From a checkpoint of a small segmentation model: activation silu.
Rows from block 3, named by matrix and row number. Rows with one number belong to one channel. Each number is 128 + 32 x the weight over its row's rms, rounded and kept within 0 to 255. All counts start at 0. Numbers have three digits each. After the name is the row's rms in percent of the matrix's.
# convs1: first pointwise conv (model.mid.1.convs.1.weight, 128x128x1x1), inputs 0-127
# convs3: second pointwise conv (model.mid.1.convs.3.weight, 128x128x1x1, transposed), outputs 0-127
convs1.0 100:094109116108137119107119111076166123113135148148175165144099120095072155128098062107079176058138152117094121107140172166145149223197069107094122150141102171143133121069173141134157150129121103123065163134125134195073076041151155153143159110063057141094123101106120100128112130059121068124146095127116133171112115134155098112101138132152161177149115117155132112141123110124114128111111
convs1.2 108:098090131101135108155144083085179094105102178183106152056123081150069146130144149165170143162142172128105106142131142177137142138136126066125146134146114168196144125139167145084110160100194208096089145053128141132098172088101165199137142089132117075091098126155112095144112090123092119146128110133172144105102130098155163094109163149130083183088185142110143133079096152128097088140129
convs1.3 082:110079140156074124105118155067084116109109160128107197162063060089122124094087089082096197054113121117135138123143146119142143131149096151175133142139105133187106154090180104158090118095157177114101120078091125094103108036139118160149142132088097156141128122133118087096122098160106024079146143089124163156183120118130095138137161099087171164127144137134123126138128129132114103161097
convs1.5 115:169167154112132142107122113131082123079163130115163109145123093094116167140104158114152125228184110111079140113169147090112085119140185112122097114073164119099171121177107113144200115117147096118132137109179134149141195169124073148133084115165162157138133160200122116100092118164196111118106130164102117150101142162137163129117145152136107110161156102201076065175151125161131153169195
convs1.8 097:128106147139139121126118150063122129116092180139128142109144124082106138092120154110125236152150152146102128139157170117112145172112089119183206130085110196131163122131177120067115133122096106103092123141154168129115131132079182133121134068114058151112094099150094068116130127166103069218150056154140121187106109136187090090137118178165150169123116101120150100133131110123113099147115
convs1.9 093:110094104143130090098098155101152108103096191117139147091146152082138130093157168076146234122177135118110126136139115136127125164107117146156188112145109161153149101110151121092138122132100067131094131133153227138147185132092175127146127090140071076070094100143068114115139173101089131157105119159147123161135123109187140110161114121184124164122068097143167068163192141133122115180151
convs1.10 110:189146113131171107156145123142129142144148124108119128074091103100134145180128157114163140197167154108106183146142132152148132149125114107080162093133130100102121064139135082077115130153111089097188171130144140123158120199121084130100077125207190153124093091137184117107066076127145108136181096173080082156143127106070136138117107166126135051123104118153148057162074119132158145122163
convs1.15 091:087149067135089104140173128092134117083115103143111076189133063101118170158123118130113110149109130109068160137101140204160221146143107180112159113137105112167126113121162168143112068165160207119110101106113167075095091151112129155113114116180132119119168086133066150176176121098135144148146100090122132090116161094151104100171161098167167081153095157109103148141111124097150059128102
convs1.16 094:114150164096164106112079105149080103148173145143143166155170161147098075153124123198137172113092162101147136167173202129174176118175131185108124158110140120137180107121121161128127138161116104118083195158136152173114172058134115141158141134003091132129119106022163143181127083099116135132105136163114087127124128112121121152101114138106137139081091124128129123129088146119134098117158
convs1.17 100:113106147134119167138094144184138113147165145120073171143080111177106080110196214148111119144060136141165119153175154139097133059135123128124095143083145112155144103163096170132105158188105144064160153140130138116120161092101112170115136121098064105119106137104147131151128144172170150150081073125148090113088126102151188159064142104114100114117134142133126193122154217064143122093138
convs1.20 100:114164148120142188097119048125123118165151157141094142194148141127087121112195110105102142136132171130165085183179156136114145122147153127095067174213180143141159138141122109124135154142134148081163169172152163134158126087136066099098108147091113163123139149026153164093105092101162167119072139099149041143137121104146155107083103126098127151088147152110144143145116139097117099126178
convs1.21 095:165148065118111151104109128101087150129118115076082123143137245142116111155186145082173143137151113123140159139110156144129146143057066148141163117118121137096160129136138151119181105123070116142170169131120152109135114101132023071118145137093070149131144108062134086161144183127150133163140085173086156148134153102140182142112107117139088077193085107142134115163104142118134122091164
convs1.24 077:121147120114130153112083085144138117159130154143077156196161135150096150106181177143073132080162179137182093213167146134100158121152124170141115175167168144139161126141149142126115174146106123088187162156163167141137144130189122136137079106064085166132144120070146121115093102122145163118068121112120035112136100068121143144103060172144128144092168147085144137123111102085094131126163
convs1.25 091:144185072084171157167082123141130118098167117134138158152099126138127051174098130117101117131089140111123167135106163142122125141086104096131121162119163119086173117124120137213173124147119160111161117145153094135135150086119093126114137143182117169079112187116143187147157140163149211133061133110105113135121069138114197125161138115177077095107130166162142096215116160080091137095177
convs1.27 105:149128122112111197116121036177167134133138176136111152104080130134088155112133145100102140152172123173170083156171105129086168087141164151097051140196171129147169119185143123120165157150140118097139119118149145127150183139181119089146057130131096178167121167155142100103074070142105102100088112109139085147143129089158143120097082114094139156143161137064154098105116124133199085102125
convs1.31 092:134133033176095128135093121143131116097106133110151054159113108119150127177180106121105144129098114094099163156120140192101154130171067130064152124144111102157148096109163168162102117169102182087159075126162185118128111178155122143106081098149130142097182083127110113161154206120139150132122105086156134125122166094158184143133170083152132115055105151140124133140173149097159083061119
convs1.33 115:183154132106140148140130120183130087156144120148146067145182164097061194113130077157069103094128153150101127115158092128127113180138138150147143103147036164154140095102115091155108100140103094087076115123163077152161167117092113116166113132109157133173134162159163146146067063111179123080122110055148118157143152102099141069106125145110083119146194133071110109128133114148155105187124
convs1.34 103:168183104134134129158098135209128139187053130085142088190104117171145110127104080131079109099122142145152142096125102111128133108138042096137139135098149116155138100095130138133118154161118143083135079193163143104156087162120156114117063127122143156110190086159116159167131161103172114091081130146106108124102170141142139183169081144135175103113148148141178198134207099129124138135192
convs1.37 079:155154133066179141181129153167118123117157109123126122140079102126115046151140100156127100108108114117157192143155142148146133077055137138146053168107136096076151108085117162210128143186121167114127149170132079131165167054081112104118157162143118113120135174114110155127164160105122168117077148084152115148133078124104187117123167092139123100101130158174122148152108155112113154143224
convs1.38 094:112083162094153143121137032148173103159127168138118187109100114133098132089168156071132143179156147143137087159189139110100152140126146117129071152165121094166150110161123084104155210119168101081115157111159120111137138090143148106158066169119059118155081161149122111127109136204081108124080119104184092159114100080153139114123125087130126186142159128100166131126097124130171074113078
convs1.40 099:122176092086137160149073152073088093092131121149137114152116061115113145166143151111058144159131134122081217140114164106157189157084125116146139139095100081153113090137127084154115088201160161095100142109127116112159107084120123126157100117166103196129147126141052066138144076201124117137122121111082136156080124132146126106144155158189168111166172115150090081145096130107175126104130
convs1.42 094:093125182084159137099109081138124053156136111124116173145130129138074115144136126141131178097121150142150067156195191137140172150126109194106136163137107115168124134146137106093118190111143104115097181179133160212059150033142131111187131091092039126133107121129165156185139097140159143162106106146154086147102107097150112133106123135145165180124164143090127131139118109093104121111146
convs1.44 117:119137118091110076108119076148062080044101047162135100105137130196085141132104142137076200165111126070108100182107153178118172111083136138169121162090127135076134148118100148106110109164115119126098191137157189116118108150088090129152121098136115140099143108091079069137130152104162127164141122201136084147080129112130133134105127084147168164115113130115192130110122152107159135070111
convs1.46 114:093138066127132133092092123135146116117131146106201160151109118116119193117157104036048175096115158153125121164112115169102168128093122126045080160193081101146127089091172098088151109147155161127084127104152123119146136027146084133107120159103136164070156124135167117150107105132156094162138119052131134150114149118154163110090194147133089145133105156123117101125175144111136118124099
convs1.125 105:099135075149104152117106159067119154176109166087093115128201052137140122155122095144124146114127154112129149105152122122149139110110118129158113149124164156167110136115099143107132134121120202165169167131166133146112165139166093138065202097197178110167129133127078148155133114133105131167138175181054219164110162152128090169136149118150124075103095180135190137102118098121064169146126
convs3.0 101:111069114142143069109096098113083110169066123118080077081061083104106086101170117146095136141084119104084132092133148096155090091106176098093129069123144163114124118059161156215137093140123078114148183102150122137122150107138067162096118162101099088100106110122105143155153176090083122110096151074126147129160132125126125131098121168185129161097085069161123085162123154122156101139097
convs3.2 099:071128180158099148115176138198135160172076101077090125113108161147153155134123137154128090189118103135110149132167138116140123134079167190114124102177154183148146142144135071130203158162079118150169129159217097158162146165164109096107092155153133136162144177201179145138147088177145137096130151141098091082115119129096127094123152112193187150134145127131147152171091132120112095121156
convs3.3 076:148038126196140087103097154075053142176095159121099126113078127108121119105194106139149130128116163128099127137122135102144114098107134120154142121098116126066152138117131141159098110099120087079162141116137152125145135116126072157158076185158167082101165111115134154163093180089085132192109193109135154109162169145121155076127111173205102150138087093150136065141105158126158110159059
convs3.5 091:071132141122088212141154169154157117157160160080171149129143158110123197188100074094172129108124108124088132131135134199163180145168120119137095115120122106137134116121093103130133173144075113143165095121106140106168156150152135104139141067163138081199167179151156123138152102132194148104167140167080123114056146163096122102130150088070126141164134108144071159149120063135107094176145
convs3.8 102:077084183158142125115171134158091123173086151071088093072063114115130126114159131151130100165090123107097148084176141140149128119100153160096129079119145145133163100090166135204204116151077089132208183156178108135140158161134059103106141172138117078166130145183160153141170138124110175110110192104098121128126145125118114120106118139183162174119155101163145148150104131114119078131086
convs3.9 092:180171065112166140137080080100176120083156154202156144174167126136110107135120124123124149083148169116143099166100132112087143111146092078186139183130106070106115171164139169060084080101142153113064106106071146082102135073117185159149125101107113139092129098095088096119104173162153061159134079114181125147113121137146136141133114102084103084149099143094129104091164135119108167109132
convs3.10 116:090142146139066172136187167151157126167139145099142171114160169167149159178154159109169097135145098178134152127150147170131171168163133143121097166180147119186097110153145055099152176154107140134144096184131127096143075166163133134141167109172144142155135149144145108099141085159173142105106155162086121075059123130067122085166133130147199094152153151122107178146109099152102101108213
convs3.15 086:176091129111169077137101123140111079155159106193135096096092114116090082146179151124135166146099125102150075102119123124118125114132121061104107131076095107140157105110173196182118070118125087093147178077098159092135155087099081180106192108074098153120141104102079103110145200089122141109097103116174182158153181101160125173112086163121108186141114109142151108111161168133109115135101
convs3.16 118:128123111109119178146201174133154147102138141081133194179183179151139179149092149101163121086203118170150154129108105148110160182152105171170124141187135122141096095172117050093137194116118172132100079166122122144128077154128161113146137135174202138162159172120140117109126081161207119130130133160105089089099113118127129075150138082125139088168136160096104155140101096145140129103145
convs3.17 122:152126082127162132145186154100158140100127174131136166152170153149127125152136181093149130074201145182151121135090092124072133180156084134168137159180103099145085085173163103074133146102129169113070089141110145135073084120104170147132150177152158163119164145115123115099134134184164116159099114103143079135100081083148158117171103110167159064148130178075125120111133158170116148064183
convs3.20 104:138153138147121093135042101145090097137169082184174112089099107108117100096133123133116150192067141092148097086104116164150127101155124086124158109086113127124157146113119196175081102163171114105156152086089142112144190117129115128117187082081082150120085066104110102126105150070093132097149104122165150177144151106160129222121104114085090174135146119154145115083175154120098136145086
convs3.21 112:097132160149098108093108159107101163149092135100101074111096105141157115081138116176103113162092138110095177135163172112186117088079163176093153101078172163116184166076108145177156109161141112165193157163171105175179142155160095095145101136150126078122089094172178172172101122105071153116161171122098175140161142174091111120109171169114137148104182115162162134138104118092125135159095
convs3.24 088:119120176161143095135085087172079089158159079166153071071082112113111108094154125154109139216058121085130111075130131147161116106124141122108164109087133122149180120115145188190121089167164094097176174093127142117154178140129085122108168106088082157159084093134145136140123143079088171111142121103166157172144157098148121196129095112115128197117151125155151118099164170108093130135089
convs3.25 089:147169127109080087128028162107101145113142076163157160152154145107127123086102137115143151154127176121173166134098127153185144126121134106160158086097134137089124180113090155171072157168193175138155081138090140144171145148144145118152142051162169112119104071091123107141083146089120129112182124178152154129137161135152137165128153139040055134152148132136139114087151123130133142172056
convs3.27 086:133124083118112123103116144035153163106078185093081148169138103122137112144121087112124119041160131144100144186137142077105099113094144106110088139133137132079089143098115082089116140073106126148075119150149128123091082101117136148145058163150160090102171142120119159146137136135122084152090155117094135064134108174087128049116150180157120067110057087101080125171094110143169106135147
convs3.31 094:066160127120069123084121158132088170104097070079121129137137126147168116044100117129081098144122139157110179147117132108175098148081165183101180110136155188131126158115092066152128172161156146151132089165184107171161089170168147074152078122176171105135080107131199164166090068100100120142180170160110096084130120147108131114165168118124139120082158138141155123144117115118132129129130
convs3.33 122:086178121138086129076132146117088159157093126073116146156117113156144134096117075154089098119089140115075164131174182095175111089106173152068114135144165160100142183083092114158092137160121149153146136188164100163164124133179100098161105109121120066092088104149117150143063089080097096082156172151089156137149155178106095093125160172136108153083137127183142134168100081102167147175121
convs3.34 119:154149085101163152167099090145198104110190163175151163132149130099094153160121128094148157095135118116158062141100098147097135153164088075172116126126069116127103126160142170101123111073099094123086145075073147108093189083065182165095166140069087162128170142101079092106174157130174096132111064083150107157132113129163123155094114105103123109174088112087092129135150153145132139151148
convs3.37 091:136088119134173154146224143165160126114130168108084090103098116153133130163171170143103113100141106161106073124139104090062131153133119137123112159127099149189151076149177131086190096085043085109118143095160109127092106095104121131100143218117076139104158170154132133126165135189138137168065144093127098132143112119114119098116114122222167120104120123118132136149102143110131138078190
convs3.38 075:086170174152124159137148089225132107176171090134160115089117148138122168138108126164110122214072106080125109076157150172159133106167142147113140114131146143163159133126142157173125115181147123129181181122123109139154207165148123101106174067085069145167085130143116106109143106130132141058172102134127152171119150117140113190111126074099144192135177136171150173127149127106104149154153
convs3.40 092:133209147092069139138104148155146136113160074142175171167190168137126145135072123118128150134148110133157166120118134148166160127159134144127119099142160166145100181127085100143079193188187195143134085154099131155143107171141190094160126041139150130133091128098115119110101086163147108113186110187136161122120137136142128171164176115053088131121167146144129153107156078136149168155172
convs3.42 093:135112104096103147115133175098108145067100139088145174194173158155146137075118148103150129070181156169137184146094112117135143162107113174173158147144130115100090139147079060105131169107134171139091063174129148158152071155135151110173112161197209106123111105131177132125096097147130135201146151155120088077129108134128139074185155127087115074139143163098118095110104109142143136109082
convs3.44 094:112143103142154200131145065083198127152116227079144125126131112121132180168092062121125121084105113105065117147157146159132140109184114119162132143139124079087105140123098113077126106075080114147079157143101124101075195122113162119098106171101097106162168164161124159145174118139141102130146118054098102163119077168130115086090106111115160092152088099102058148141115115138124145147140
convs3.46 126:084120168135079124097132152128072165124078093076107131136104112164166127070114098157088106141091114116103153112143153115187116097109170164089154097124165194108134166089068097180124160178146128150176141130181087197173149164177102112139093122149142087103049095140162157147131081124083138124172166159090144112159150154103093120124191145139107163095159125170143109155100107105160129182116
convs3.125 095:128124161145180165142159067178116061165155170120133083065076091113088131156141106135121145161072093065104090074156124152134122100153130112093098119081117086146168080095151177162150076101095071105175206116117140091126178114093084132089178138078085137165134143161111146123180149109121169111118113086136160168151148112151101158092106134115147185121141094165102155129143116106115116142087